Rows from block 7 of the encoder, named by matrix and row number. Rows with one number belong to one channel. Each number is 50 + 12 x the weight over its row's rms, rounded and kept within 0 to 99. All counts start at 0. After the name is the row's rms in percent of the matrix's.
# convs0: first 3x3 conv (encoder.blocks.7.convs.0.weight, 96x96x3x3, standardized in use), inputs 18-23, a 3x3 kernel for each
# convs1: second 3x3 conv (encoder.blocks.7.convs.1.weight, 96x96x3x3, standardized in use, transposed), outputs 18-23, a 3x3 kernel for each
convs0.29 098:39 55 58 51 71 45 57 51 53 43 51 34 66 36 38 50 43 31 43 34 69 54 68 58 59 45 35 32 75 63 59 63 41 55 67 23 53 38 66 23 59 43 65 44 58 41 61 51 42 49 39 50 64 40
convs1.29 093:23 44 27 43 61 54 49 64 45 60 43 56 57 62 50 55 56 51 57 67 32 41 42 72 51 41 46 52 41 39 67 36 65 44 52 54 59 59 39 40 21 59 32 73 41 46 44 50 63 64 34 33 55 40
convs0.30 100:49 33 61 46 65 55 47 53 53 23 61 55 60 63 57 67 46 65 43 52 45 64 60 50 48 46 41 54 47 43 53 73 50 71 50 38 46 59 40 38 43 34 44 55 57 65 66 43 47 38 46 68 43 46
convs1.30 103:54 36 73 50 56 39 60 38 37 39 49 33 59 51 61 48 24 34 53 31 52 59 46 48 30 46 25 57 38 50 61 42 51 60 60 44 51 41 59 56 68 43 49 46 49 39 70 34 50 56 74 52 29 31
convs0.31 104:48 40 64 45 67 56 35 59 54 50 56 55 40 47 38 55 32 53 65 39 27 39 63 51 37 67 45 64 50 20 66 51 48 55 48 65 46 79 42 44 38 58 46 55 53 64 51 51 45 60 64 59 37 39
convs1.31 105:48 40 59 47 63 47 46 51 50 55 58 31 54 59 54 59 34 39 45 39 51 59 60 62 60 51 27 47 51 60 49 50 38 51 55 47 54 64 35 46 47 54 48 45 58 45 62 52 48 28 46 48 75 58
convs0.32 108:56 44 49 59 67 23 51 61 58 56 41 48 63 37 59 53 59 54 53 67 19 66 42 44 51 61 64 51 24 50 46 47 49 87 37 45 52 57 36 45 70 66 41 60 43 35 38 54 56 49 43 60 39 62
convs1.32 088:37 52 39 62 64 57 46 47 47 59 54 48 50 47 53 75 69 53 62 39 38 43 45 64 47 53 44 60 55 37 44 28 47 46 70 37 54 37 49 69 26 51 47 57 56 44 55 50 68 29 49 45 40 39
convs0.33 103:48 55 50 47 56 59 49 50 62 48 41 53 31 63 37 45 68 57 69 65 38 45 59 43 41 47 52 42 56 48 57 49 36 47 77 37 49 58 42 53 49 55 49 24 54 57 55 50 62 70 38 42 42 62
convs1.33 106:50 46 34 24 34 38 40 48 45 48 59 52 46 20 59 53 64 58 43 56 47 32 40 40 56 60 44 45 42 54 45 62 50 56 38 44 63 45 38 74 30 66 31 52 54 27 31 74 62 61 27 32 61 39
convs0.34 099:52 50 42 49 60 40 54 49 47 53 42 39 51 50 33 57 40 50 65 51 40 62 27 56 34 34 64 49 40 52 60 54 40 84 59 46 36 70 30 48 47 61 36 56 63 54 53 54 62 49 45 54 42 25
convs1.34 101:29 53 39 52 31 48 43 42 49 42 48 41 49 65 54 64 47 54 25 41 51 52 47 41 46 57 52 64 38 32 50 52 51 40 65 59 59 55 38 62 66 51 60 23 64 60 58 69 37 57 57 66 50 47
convs0.35 102:41 44 39 52 50 93 47 41 47 56 49 47 51 77 58 47 39 41 51 44 55 47 71 53 57 47 42 58 50 47 54 45 41 36 52 71 45 41 38 62 54 58 48 43 32 86 60 51 63 55 47 26 66 50
convs1.35 102:40 52 40 72 55 41 26 30 71 61 58 60 27 37 42 44 27 49 42 45 42 28 50 47 46 51 56 44 53 40 42 78 45 43 47 50 56 54 63 58 47 32 50 61 41 41 51 37 77 62 38 37 60 40
convs0.36 100:42 44 56 49 50 53 47 52 49 69 33 40 49 68 45 37 64 59 46 53 49 45 44 62 29 72 43 24 43 60 64 67 37 39 41 63 50 27 47 43 50 45 54 46 39 40 71 57 35 51 46 46 71 57
convs1.36 091:63 64 43 51 55 57 50 28 55 48 49 54 35 55 44 41 42 49 55 45 36 56 60 71 53 29 41 50 44 46 48 43 35 52 49 36 55 52 26 46 24 47 36 59 51 49 42 59 44 22 31 68 68 60
convs0.37 101:44 64 46 63 56 20 32 59 66 53 45 54 63 43 55 19 36 48 42 51 68 57 59 77 54 44 34 60 45 56 29 57 46 53 52 54 51 43 51 50 33 65 46 42 42 48 65 39 46 46 89 61 47 45
convs1.37 091:27 23 28 63 63 33 42 58 48 45 40 81 67 63 35 53 29 53 61 56 43 69 46 26 52 35 48 56 51 57 37 44 65 51 43 40 52 47 47 46 61 48 54 54 40 44 65 53 47 57 51 48 59 53
convs0.38 093:58 46 43 57 50 65 47 51 44 37 58 40 59 45 77 69 47 46 58 41 51 63 44 78 71 51 41 46 46 43 46 61 67 40 23 48 48 49 71 43 47 40 31 53 36 52 55 59 57 53 58 57 51 49
convs1.38 100:35 27 66 78 51 52 54 60 55 50 65 55 65 44 60 47 58 52 74 43 55 34 68 42 54 49 42 45 59 39 53 39 38 47 46 32 35 30 59 34 56 55 64 60 50 62 66 46 60 30 42 40 19 64
convs0.39 101:56 46 30 63 67 41 55 52 56 25 43 66 46 30 35 37 59 48 53 74 49 61 18 78 53 59 45 44 59 41 50 56 66 50 56 30 59 56 59 50 51 29 62 63 60 45 41 37 41 46 53 49 43 92
convs1.39 102:41 51 53 72 34 39 59 52 60 60 47 76 42 27 49 29 52 50 53 57 34 40 72 35 51 49 44 53 49 53 55 37 70 55 42 55 57 31 41 63 48 47 08 52 61 46 54 23 35 45 37 56 64 58
convs0.40 111:62 61 57 45 30 55 52 30 34 45 48 63 54 46 56 29 54 51 63 59 38 48 50 66 34 41 80 41 48 38 53 74 38 58 66 51 56 57 46 52 61 45 43 38 54 53 55 44 47 61 65 36 50 54
convs1.40 115:55 72 33 51 69 42 48 54 44 47 69 07 57 55 74 43 45 34 50 35 61 46 59 78 66 36 26 43 54 40 51 49 28 60 47 43 51 48 48 60 33 58 53 39 45 47 46 54 37 52 59 41 57 38
convs0.41 108:61 47 53 54 56 34 55 72 21 55 50 55 57 60 42 50 50 36 45 50 68 61 50 65 55 34 39 43 53 41 52 47 63 50 45 75 48 41 59 43 59 51 63 43 49 58 47 41 46 56 49 46 51 52
convs1.41 106:80 29 54 61 47 61 51 55 50 65 19 64 57 42 52 64 28 56 65 71 39 49 66 51 53 39 53 47 44 62 43 46 43 51 48 47 57 36 58 44 42 58 52 58 51 36 17 49 51 60 59 50 62 40
convs0.42 095:65 41 54 69 63 49 44 47 42 58 37 36 66 20 32 30 57 30 37 38 67 52 38 57 60 36 48 61 66 39 47 61 48 72 46 40 49 54 53 36 52 45 45 29 64 59 38 53 60 52 46 33 66 50
convs1.42 097:38 52 35 50 34 45 57 49 47 60 38 66 51 72 33 64 39 59 47 56 40 40 57 52 36 65 43 53 63 44 61 47 44 61 59 67 50 64 44 57 29 68 52 45 44 59 52 52 55 49 37 45 55 45
convs0.43 103:53 50 47 42 55 69 43 59 61 41 57 45 43 45 54 63 57 36 62 66 28 37 62 60 56 58 48 42 68 32 50 77 60 53 40 41 54 47 55 42 32 40 38 72 59 45 52 40 68 67 50 30 59 71
convs1.43 100:39 37 37 40 47 46 54 55 54 61 15 60 48 58 50 57 31 63 57 51 33 50 55 53 64 32 46 54 42 61 51 54 45 60 54 51 39 58 45 56 49 54 38 57 33 32 68 58 43 43 53 64 38 44
convs0.44 100:53 49 44 40 38 65 60 56 35 48 37 45 33 47 56 21 48 39 64 40 35 34 68 45 71 64 47 48 65 44 43 42 51 46 57 43 50 55 59 40 70 36 62 37 57 68 32 30 73 53 48 36 59 51
convs1.44 108:49 43 46 42 47 65 39 44 31 59 36 53 52 54 29 58 75 49 56 36 31 58 53 69 57 42 50 52 48 49 37 53 53 37 47 47 52 58 64 57 43 46 21 45 50 45 60 58 37 43 36 42 43 69
convs0.45 089:43 48 43 35 39 44 88 54 46 51 39 52 59 57 41 56 62 50 57 36 47 33 47 72 57 59 49 65 48 72 48 63 28 40 43 89 52 53 54 50 60 43 65 41 53 37 52 37 35 49 53 63 45 56
convs1.45 095:41 69 54 56 57 66 53 41 59 57 53 59 48 59 29 69 62 42 81 45 47 43 42 41 72 57 53 31 40 52 63 61 42 49 55 48 50 59 48 51 64 40 27 48 84 40 66 56 45 52 47 62 46 22
convs0.46 073:51 47 55 45 62 48 44 67 46 60 42 34 45 35 49 48 50 46 43 54 49 47 47 38 32 51 48 83 24 13 91 62 71 99 80 99 42 47 61 60 38 57 48 46 35 53 46 44 33 47 54 45 39 47
convs1.46 102:34 60 44 51 43 59 28 44 46 61 44 59 34 53 42 64 53 50 63 58 34 41 55 53 66 48 52 50 51 25 72 62 56 78 71 35 64 28 70 50 50 63 35 59 32 38 52 37 37 52 54 37 54 64
convs0.47 100:62 55 66 55 24 54 56 59 58 59 31 45 42 59 51 51 47 50 47 42 56 24 70 74 66 48 53 65 45 37 32 67 47 49 48 35 56 61 32 32 68 58 42 53 57 37 64 43 43 56 64 38 49 48
convs1.47 097:50 58 42 37 67 39 48 50 51 46 45 68 60 37 55 53 45 58 32 32 71 40 56 51 47 66 32 56 45 43 50 41 55 49 47 36 46 56 51 48 43 18 45 48 64 60 47 37 35 68 48 48 26 72
convs0.48 094:49 66 42 71 29 53 32 80 39 59 57 47 69 51 47 40 47 41 44 51 42 45 54 58 50 72 76 53 58 37 60 50 57 82 56 43 35 46 53 54 54 52 51 58 49 51 43 51 63 47 76 39 42 58
convs1.48 105:21 52 40 47 62 35 62 52 50 57 62 47 49 43 46 65 49 51 56 54 50 45 49 60 43 51 74 60 50 35 63 65 47 75 43 53 48 56 57 43 29 34 32 60 48 45 40 67 41 65 59 47 60 48
convs0.49 103:51 32 58 47 43 48 53 42 55 00 23 54 27 56 53 53 53 54 45 61 45 73 50 46 62 63 48 45 40 53 68 59 37 50 58 50 59 50 55 43 42 48 53 52 59 51 62 43 58 56 69 53 54 45
convs1.49 122:29 45 63 48 38 55 58 27 32 62 51 41 54 42 45 62 75 15 60 45 54 51 66 53 29 57 21 50 60 45 57 43 44 39 38 54 47 50 74 52 45 45 29 52 41 52 45 39 56 59 52 52 68 53
convs0.50 102:34 59 53 63 30 36 47 36 60 28 25 55 49 88 62 34 51 58 47 47 50 61 38 78 49 46 62 53 59 41 63 49 49 49 56 58 49 63 42 35 32 47 64 70 53 41 79 59 53 65 49 48 48 41
convs1.50 105:48 61 70 45 60 58 52 43 46 51 29 48 60 55 75 50 38 53 50 39 63 54 48 60 53 33 39 53 41 48 63 54 38 57 53 53 55 66 47 38 35 51 50 46 57 69 45 52 43 36 71 36 66 56
convs0.51 101:41 50 58 51 45 53 53 41 47 56 44 45 55 43 47 50 54 58 34 56 62 63 52 42 77 35 48 30 41 51 74 27 39 41 61 70 35 50 59 45 73 59 41 50 35 51 51 57 65 54 45 37 64 39
convs1.51 095:52 29 45 48 59 49 40 49 54 50 37 60 59 48 53 55 55 46 52 49 41 54 54 47 52 49 64 35 37 66 48 72 51 57 43 70 61 22 67 55 54 47 37 52 44 38 47 63 59 40 73 38 65 43
convs0.52 104:51 56 59 47 53 43 66 36 57 39 38 67 48 24 55 64 57 55 35 74 35 36 54 49 59 51 48 55 61 63 47 40 55 61 28 46 49 59 37 45 52 57 43 45 48 48 49 37 45 60 67 34 64 60
convs1.52 099:65 51 55 61 49 64 41 73 30 54 49 62 43 84 34 47 56 32 44 63 45 59 44 45 67 41 47 50 53 62 42 33 49 44 55 68 30 40 44 48 36 43 45 49 55 38 50 57 31 50 55 54 47 55
convs0.53 093:56 52 51 51 50 60 57 58 44 47 67 45 46 46 29 52 48 46 50 57 56 47 47 38 74 35 60 58 53 63 47 49 43 49 45 33 56 31 68 59 55 58 52 70 45 30 44 36 38 42 56 56 51 81
convs1.53 093:41 56 46 48 51 35 59 50 32 47 37 46 43 24 53 49 52 64 46 47 52 32 39 37 50 70 41 46 51 78 63 45 48 43 37 51 48 54 60 61 39 45 45 51 45 32 63 25 50 78 85 50 33 29
convs0.54 104:53 66 50 47 50 31 52 61 54 36 70 35 46 54 30 60 39 45 49 52 26 44 58 54 47 50 55 34 61 61 56 46 54 55 47 54 55 45 51 52 38 52 52 56 48 17 50 67 78 48 40 51 46 35
convs1.54 094:74 44 37 75 75 46 49 40 52 47 65 27 48 49 51 54 38 50 46 57 62 45 25 53 73 48 45 63 50 32 48 63 41 38 43 56 33 45 76 55 53 38 58 51 57 73 52 56 53 58 47 21 69 54
convs0.55 105:51 50 46 46 48 62 52 40 50 59 32 58 26 70 28 23 46 48 51 65 54 50 48 81 40 32 74 61 37 57 61 35 49 58 45 68 46 39 53 57 33 58 78 22 43 51 63 63 51 59 50 52 54 63
convs1.55 107:59 57 72 42 76 60 53 49 55 54 58 39 53 99 56 43 30 66 37 57 75 48 42 44 38 47 46 62 46 51 50 36 51 45 58 47 52 68 51 58 23 52 40 52 57 49 48 39 46 71 47 47 53 47
convs0.56 102:50 60 42 45 53 59 43 31 62 62 67 40 36 35 46 63 55 49 57 45 26 37 41 62 31 51 82 61 30 72 61 41 56 83 39 42 54 45 35 40 59 50 48 61 54 39 68 62 17 46 47 75 40 46
convs1.56 090:41 66 58 30 57 48 57 54 57 54 36 37 47 60 51 50 46 52 24 60 75 57 49 51 41 58 57 58 53 23 51 57 35 50 58 66 63 42 56 43 35 73 68 45 47 25 60 31 27 42 67 53 33 61
convs0.57 099:43 54 42 44 48 78 59 46 36 56 55 34 53 48 55 49 54 53 41 60 52 57 67 53 73 40 41 43 60 54 50 65 20 27 80 64 54 35 68 58 43 57 46 62 47 43 60 54 69 65 57 45 65 65
convs1.57 101:38 40 15 66 39 36 36 53 43 52 68 46 60 58 61 39 37 39 37 56 53 29 39 70 56 50 65 41 50 67 38 54 36 44 54 60 57 28 69 34 66 33 48 39 51 43 57 51 52 92 41 45 54 41
convs0.58 100:56 40 42 67 74 46 64 48 50 63 49 42 49 38 59 57 47 41 65 51 75 35 61 55 28 44 46 55 46 41 42 85 37 43 59 49 51 74 26 48 52 75 42 33 46 63 55 36 53 60 55 37 58 61
convs1.58 100:58 32 27 55 50 48 57 65 37 60 64 70 29 30 38 57 58 35 67 63 48 42 56 54 45 52 40 39 36 46 48 27 63 44 43 43 45 42 46 41 45 43 85 44 59 36 38 40 54 69 45 50 50 49
convs0.59 100:49 37 62 58 53 49 38 43 55 47 35 64 43 41 55 35 41 54 71 55 67 33 44 69 30 60 41 53 56 51 66 39 62 71 60 64 51 49 51 63 43 52 58 47 48 06 46 32 67 51 63 37 57 60
convs1.59 093:49 32 37 46 62 27 50 32 29 47 43 36 53 49 32 55 42 49 49 59 38 36 65 61 64 55 46 62 44 34 42 62 42 57 36 55 50 44 55 58 58 43 36 28 50 28 51 56 56 62 75 35 42 30
convs0.60 098:47 45 65 76 40 46 57 28 51 16 27 58 70 58 45 67 44 54 48 60 70 39 68 51 64 55 40 67 43 58 42 48 51 56 54 47 47 54 55 46 50 39 50 72 48 53 56 59 28 51 55 51 54 63
convs1.60 114:49 50 79 53 59 42 51 34 29 62 52 28 63 56 39 60 50 33 44 49 52 61 40 36 33 62 33 40 56 37 59 57 50 40 59 49 46 40 94 45 53 33 33 56 44 54 51 45 53 58 13 49 47 73
convs0.61 103:47 41 52 53 54 37 72 44 56 35 50 55 30 53 85 40 39 62 54 58 50 64 68 46 40 54 46 36 54 61 41 53 51 45 59 20 64 31 51 39 60 38 52 51 41 51 65 52 45 37 69 46 58 40
convs1.61 103:38 56 47 36 49 51 51 47 49 54 64 44 57 24 39 43 77 65 39 36 75 63 20 55 34 60 59 45 42 47 48 68 45 46 48 38 44 62 58 31 67 29 56 52 35 49 56 60 57 45 68 61 18 74
convs0.62 101:51 64 50 63 45 36 48 45 48 47 61 47 72 51 34 53 50 47 47 62 53 60 21 57 56 42 64 42 57 48 57 35 71 39 51 54 59 51 50 55 40 54 61 33 46 47 47 46 54 46 54 32 43 81
convs1.62 094:42 68 39 53 62 60 52 47 52 60 71 24 60 14 44 50 76 33 43 50 52 49 44 51 51 40 65 33 64 42 44 53 52 45 41 45 60 40 39 44 80 37 57 33 47 42 55 58 43 75 27 53 43 44
convs0.63 100:49 44 67 56 34 51 32 59 56 51 40 49 60 64 31 47 54 57 51 67 30 46 66 59 55 43 61 46 26 38 38 51 58 51 37 64 56 52 43 45 63 66 42 50 40 79 63 49 49 58 23 58 47 54
convs1.63 094:45 53 48 52 79 45 32 30 39 56 46 47 51 75 37 49 51 78 53 56 65 56 68 60 40 28 68 43 60 43 56 50 55 60 59 48 59 56 51 52 57 39 64 60 56 54 38 38 69 63 51 16 71 69
convs0.64 095:41 54 47 59 57 54 44 45 26 54 47 37 35 69 47 35 69 51 48 55 40 61 58 45 55 37 64 43 58 47 55 37 42 31 48 54 52 56 46 57 36 60 49 34 73 20 57 63 27 56 71 73 66 36
convs1.64 099:46 52 30 39 44 60 29 55 47 58 51 50 35 54 45 43 63 45 45 52 49 39 57 49 69 35 63 40 63 51 25 58 46 40 50 69 65 53 51 48 59 34 51 48 32 77 38 52 48 40 67 41 61 51
convs0.65 100:53 49 46 46 63 53 46 54 62 52 50 41 64 65 48 51 57 59 54 53 49 52 56 44 47 60 72 37 64 28 68 34 63 58 61 53 54 46 47 33 35 40 61 54 47 39 48 50 45 51 71 72 54 44
convs1.65 100:73 62 64 45 50 52 46 47 55 34 54 55 59 83 22 42 49 47 55 57 66 29 67 48 51 61 42 55 45 54 59 56 38 58 46 62 46 56 56 38 39 45 47 54 62 73 35 36 36 62 65 61 62 37
convs0.66 100:51 67 43 46 43 60 35 36 63 54 37 46 40 45 47 44 43 69 74 60 35 46 61 47 55 53 46 40 48 48 50 43 38 71 55 42 71 52 42 32 50 69 70 45 46 32 63 50 46 57 41 34 51 68
convs1.66 096:40 53 43 58 32 43 22 41 38 58 49 49 60 47 53 50 48 35 57 57 53 59 48 50 62 47 39 47 50 47 61 54 57 45 56 62 31 60 66 49 64 40 60 43 62 46 48 72 63 50 40 55 61 55
convs0.67 107:46 54 42 52 58 46 47 46 54 59 64 49 55 38 67 66 56 66 48 51 58 46 64 35 31 60 47 45 50 49 55 53 52 60 44 38 58 45 57 51 54 55 34 37 56 45 60 59 33 65 40 47 63 59
convs1.67 092:48 57 73 55 71 47 57 47 51 45 57 71 60 59 28 53 56 50 68 42 55 58 34 45 42 52 52 61 50 54 53 66 59 61 39 49 56 62 17 38 43 61 46 56 46 31 45 35 30 49 53 39 50 45
convs0.68 101:34 34 48 57 55 50 65 58 48 40 63 39 51 68 63 59 39 42 46 69 25 55 37 70 44 59 66 69 35 40 53 43 73 50 36 44 39 61 51 43 48 40 44 53 52 50 38 47 41 39 47 66 54 48
convs1.68 101:50 40 39 69 24 44 41 51 51 46 54 53 56 45 52 38 37 56 52 39 55 37 74 62 50 39 47 53 52 49 31 61 56 51 52 44 55 33 53 61 38 53 32 55 63 52 57 48 71 51 53 58 48 39
convs0.69 095:32 51 40 61 59 57 41 57 39 36 68 45 59 53 48 33 26 48 50 34 26 46 58 69 54 42 57 59 50 49 47 43 48 45 51 58 44 58 41 60 47 63 50 79 39 61 48 59 34 44 43 44 48 45
convs1.69 094:56 39 60 59 64 45 57 66 38 55 41 54 42 50 37 40 48 63 65 33 67 58 62 38 51 50 37 67 49 58 33 50 48 63 53 47 43 60 59 92 56 43 28 58 53 38 64 44 54 58 45 39 65 63
convs0.70 096:58 61 42 41 48 49 56 69 45 47 45 37 60 07 43 41 59 48 59 59 38 59 10 83 75 49 63 33 54 44 68 22 65 36 58 43 69 47 48 34 58 53 61 52 59 38 40 70 63 59 60 45 69 47
convs1.70 108:47 27 47 54 67 36 49 56 44 50 58 53 62 25 64 49 40 37 63 53 34 55 62 52 63 64 40 66 49 52 39 74 65 48 43 37 49 46 29 54 54 52 50 48 56 48 47 57 56 60 58 55 43 62
convs0.71 108:50 54 41 55 31 50 46 67 37 63 55 47 62 12 42 52 43 47 63 52 48 48 60 51 51 43 46 52 49 54 49 54 46 51 55 47 47 60 46 55 43 58 28 61 49 54 56 45 51 54 66 50 65 37
convs1.71 108:45 48 60 51 41 56 49 57 50 40 38 66 69 90 44 58 54 54 51 60 48 44 61 61 51 53 40 65 50 62 66 62 57 51 60 62 56 61 47 41 53 53 66 43 50 64 44 48 58 55 48 49 65 56
convs0.72 097:56 38 50 44 47 60 45 53 54 63 34 38 67 58 47 56 45 58 41 55 75 57 28 73 51 54 52 57 35 66 55 13 73 50 60 51 48 52 49 39 32 40 87 35 52 30 65 61 64 54 60 59 37 60
convs1.72 105:52 49 39 42 51 63 39 30 29 54 43 60 49 99 55 56 41 37 45 38 75 42 26 48 48 46 58 65 41 60 54 64 49 41 49 47 38 58 33 51 19 65 40 59 46 56 52 41 60 44 54 54 40 46
convs0.73 096:47 48 46 50 47 35 37 37 56 40 68 76 54 81 60 57 51 54 58 79 39 77 24 64 66 58 53 34 60 63 48 40 79 32 48 36 49 46 54 63 54 49 58 52 32 45 66 42 49 69 51 49 47 47
convs1.73 101:38 62 75 69 40 44 60 38 34 65 54 39 44 40 54 47 51 48 50 42 63 42 47 51 32 79 56 50 41 55 61 50 55 47 48 36 49 45 67 49 33 58 55 48 56 40 33 56 46 36 59 68 65 55
convs0.74 107:47 25 65 53 66 41 53 46 52 41 42 49 71 47 54 46 51 42 51 32 61 40 59 63 54 60 52 54 56 60 51 56 43 73 47 38 57 74 62 28 47 35 53 70 52 42 49 28 29 62 45 50 61 53
convs1.74 094:54 62 58 46 54 82 38 52 53 49 54 51 43 60 82 57 58 51 55 46 44 46 35 56 46 38 59 47 59 43 52 65 50 50 46 48 58 44 52 53 64 38 65 46 71 52 45 40 60 44 43 63 49 41
convs0.75 110:42 47 42 45 73 43 43 35 64 82 17 36 40 56 32 43 48 50 49 46 49 41 64 49 40 46 57 42 71 45 55 78 23 27 61 59 50 67 53 48 27 62 61 46 57 46 58 54 46 51 72 59 74 53
convs1.75 103:53 44 36 63 56 43 39 67 61 45 50 62 38 59 30 37 51 48 48 50 51 40 47 47 73 39 41 45 49 48 60 49 57 46 50 60 59 55 34 50 46 89 44 44 33 27 55 57 77 42 42 34 63 37
convs0.76 099:34 56 49 61 13 63 40 47 45 25 17 58 65 41 60 46 50 39 56 62 45 49 62 44 55 43 50 47 44 67 62 72 48 58 48 56 40 41 64 36 42 57 29 59 56 55 77 46 48 67 50 59 53 71
convs1.76 102:46 56 82 55 60 52 60 50 54 49 38 27 48 60 88 54 39 13 52 43 42 50 52 58 52 52 28 50 65 53 54 38 46 40 47 58 47 60 79 38 73 21 49 49 64 52 39 49 63 58 38 52 41 40
convs0.77 094:52 34 64 50 59 40 47 36 63 41 43 48 54 34 64 48 56 75 41 39 56 51 66 47 41 68 61 51 42 53 29 48 40 42 53 39 42 53 37 54 62 70 36 74 48 57 50 64 45 52 44 44 46 59
convs1.77 092:42 77 34 44 59 52 63 62 53 46 40 46 41 51 55 57 61 45 41 60 61 40 43 48 47 68 49 49 33 61 48 58 54 44 63 35 56 51 59 34 49 54 72 43 56 30 67 43 39 57 52 50 40 58
convs0.78 109:48 46 52 56 54 30 32 43 50 53 48 51 70 72 28 35 52 38 51 60 50 43 38 56 56 56 70 45 38 67 41 30 69 44 47 74 48 60 46 44 45 50 55 52 55 59 48 51 55 42 36 51 53 65
convs1.78 108:50 52 80 45 52 42 59 58 45 53 39 57 36 61 47 73 78 55 40 53 53 59 31 44 20 45 65 53 43 44 59 50 61 41 53 35 60 31 69 57 54 39 69 52 34 45 42 46 37 44 62 54 57 47
convs0.79 102:52 45 44 49 42 61 49 43 55 38 39 60 49 60 27 59 38 59 44 54 41 46 37 53 37 38 58 62 20 68 73 31 68 50 50 53 51 42 59 48 58 57 54 29 52 53 63 50 34 70 56 50 33 58
convs1.79 099:57 51 63 50 50 50 35 65 54 48 45 51 46 56 52 45 46 32 38 33 75 67 51 48 63 58 72 35 76 47 56 52 42 33 54 63 35 62 47 44 42 46 43 52 59 40 55 40 35 37 47 60 56 67
convs0.80 094:52 48 55 57 56 52 43 38 40 57 38 45 39 65 36 42 48 29 62 47 43 46 54 44 43 49 68 56 53 57 36 51 38 47 14 68 57 49 68 63 42 48 48 63 40 19 53 51 61 71 44 81 32 63
convs1.80 091:59 52 44 59 44 52 73 41 54 59 45 53 57 54 53 57 33 56 45 47 63 47 64 54 53 57 38 46 63 44 36 40 48 38 53 46 46 47 58 50 60 25 70 51 58 47 50 19 74 32 70 41 63 37
convs0.81 097:46 41 49 57 67 47 44 42 40 13 18 50 46 48 47 43 71 53 52 63 72 53 63 59 31 66 73 46 39 40 51 62 53 43 77 74 61 51 54 57 54 49 45 51 48 60 62 54 33 70 47 62 55 46
convs1.81 120:46 55 33 52 48 47 34 53 47 52 39 45 56 68 69 60 29 27 55 55 46 48 55 41 65 53 38 60 54 43 50 49 53 58 52 47 43 62 39 52 49 31 62 57 46 67 35 44 51 40 71 41 57 42
convs0.82 097:59 26 42 32 52 60 60 42 61 39 48 49 45 49 60 50 49 51 62 48 59 34 58 59 59 28 50 48 49 43 53 60 64 42 55 64 39 69 54 34 32 53 32 62 64 56 52 41 45 51 56 56 59 39
convs1.82 096:56 47 25 56 50 37 42 76 42 50 57 56 36 41 48 50 54 77 35 70 50 40 44 63 62 52 51 41 48 49 34 75 50 62 55 56 48 44 23 41 51 55 31 42 45 53 60 51 67 65 36 51 59 53
convs0.83 101:43 57 42 43 54 54 49 40 62 56 44 46 36 36 49 62 52 40 56 47 57 36 50 59 60 41 55 66 53 51 27 53 43 53 52 42 37 58 53 81 41 51 39 48 65 40 37 55 46 56 54 38 83 53
convs1.83 101:43 48 38 51 63 63 54 48 41 52 45 51 57 59 56 58 76 37 61 45 30 49 32 32 47 66 40 42 56 41 52 57 53 56 37 45 51 47 73 46 38 61 63 30 66 61 52 47 62 61 29 41 50 50
convs0.84 106:44 39 49 48 62 58 50 42 47 39 49 52 56 34 37 41 52 60 41 43 44 54 49 51 40 65 75 59 72 33 54 58 23 53 78 45 37 45 47 65 42 42 39 50 55 55 58 57 87 48 59 30 48 59
convs1.84 110:51 60 09 41 57 62 34 50 49 46 80 49 49 56 93 36 47 49 45 68 45 63 54 58 63 38 50 47 64 51 64 50 44 58 46 68 51 48 45 64 48 30 57 34 58 42 52 41 47 53 74 34 61 38
convs0.85 094:54 40 46 52 63 51 69 43 53 56 45 39 30 44 48 23 56 38 39 55 65 63 66 37 42 28 69 55 40 53 60 69 26 49 42 55 49 45 49 48 45 56 52 63 49 28 50 61 69 62 56 50 55 43
convs1.85 105:63 60 21 46 35 42 34 49 40 52 50 47 62 38 46 59 72 47 44 76 51 52 32 51 52 55 60 54 60 44 57 42 47 45 50 48 68 38 38 53 61 60 48 51 30 47 60 57 74 68 47 37 57 47
convs0.86 103:57 57 52 42 50 54 58 72 39 31 47 41 63 63 52 40 48 69 37 25 52 65 40 35 68 54 59 60 45 41 38 50 38 69 75 62 50 47 68 73 52 42 59 38 62 77 49 15 30 59 44 24 56 58
convs1.86 095:39 47 45 63 73 56 48 54 33 36 64 38 45 53 35 48 35 32 62 55 30 46 48 40 39 76 63 51 52 47 78 41 56 60 58 42 48 52 57 54 50 51 45 68 42 34 57 67 36 41 64 65 59 48
convs0.87 097:44 44 54 57 57 44 56 45 48 26 20 52 50 33 63 51 43 46 35 65 43 48 26 71 68 49 59 49 30 63 56 39 70 56 56 53 45 54 57 38 31 53 49 63 50 53 65 48 45 78 57 52 51 51
convs1.87 102:42 47 48 71 41 33 35 48 47 42 58 39 56 69 73 57 18 27 60 57 35 32 41 44 49 26 45 50 55 46 47 50 53 35 42 53 52 51 71 53 52 27 47 59 61 51 57 46 54 60 52 56 55 54
convs0.88 110:54 43 59 27 82 22 52 47 59 58 38 63 40 55 64 52 44 43 52 67 47 54 56 51 39 66 52 52 67 37 50 44 64 56 62 41 52 51 54 47 53 54 35 52 52 52 50 25 46 73 68 52 55 55
convs1.88 100:49 55 55 76 60 35 50 52 46 43 42 61 72 35 29 44 61 44 45 61 58 27 58 32 50 38 46 48 50 56 48 46 59 51 53 47 39 50 41 47 46 43 54 47 47 47 51 51 53 49 57 43 52 61
convs0.89 105:37 37 51 47 84 79 66 30 46 73 38 50 63 87 52 36 59 53 57 40 27 43 68 40 48 46 53 49 57 53 46 59 62 33 60 33 52 66 52 37 25 46 59 39 54 47 59 52 57 50 55 50 40 41
convs1.89 106:56 33 16 51 49 51 40 59 68 47 61 75 39 35 48 44 38 29 53 50 30 32 65 62 70 48 36 45 61 59 39 30 50 45 47 54 64 48 49 52 61 59 36 39 44 48 55 63 54 58 44 33 49 62
convs0.90 105:56 48 38 65 38 56 54 58 23 51 60 56 81 13 14 31 60 48 49 54 66 63 59 62 54 44 69 45 52 69 51 46 20 58 56 75 51 46 58 58 56 58 47 19 56 29 57 39 67 57 82 28 70 42
convs1.90 118:48 65 32 30 46 45 38 47 58 49 49 17 39 47 64 57 74 40 52 51 53 50 38 65 52 34 62 49 51 41 61 46 48 56 62 55 42 66 63 42 49 42 57 43 49 53 63 27 55 28 41 48 62 64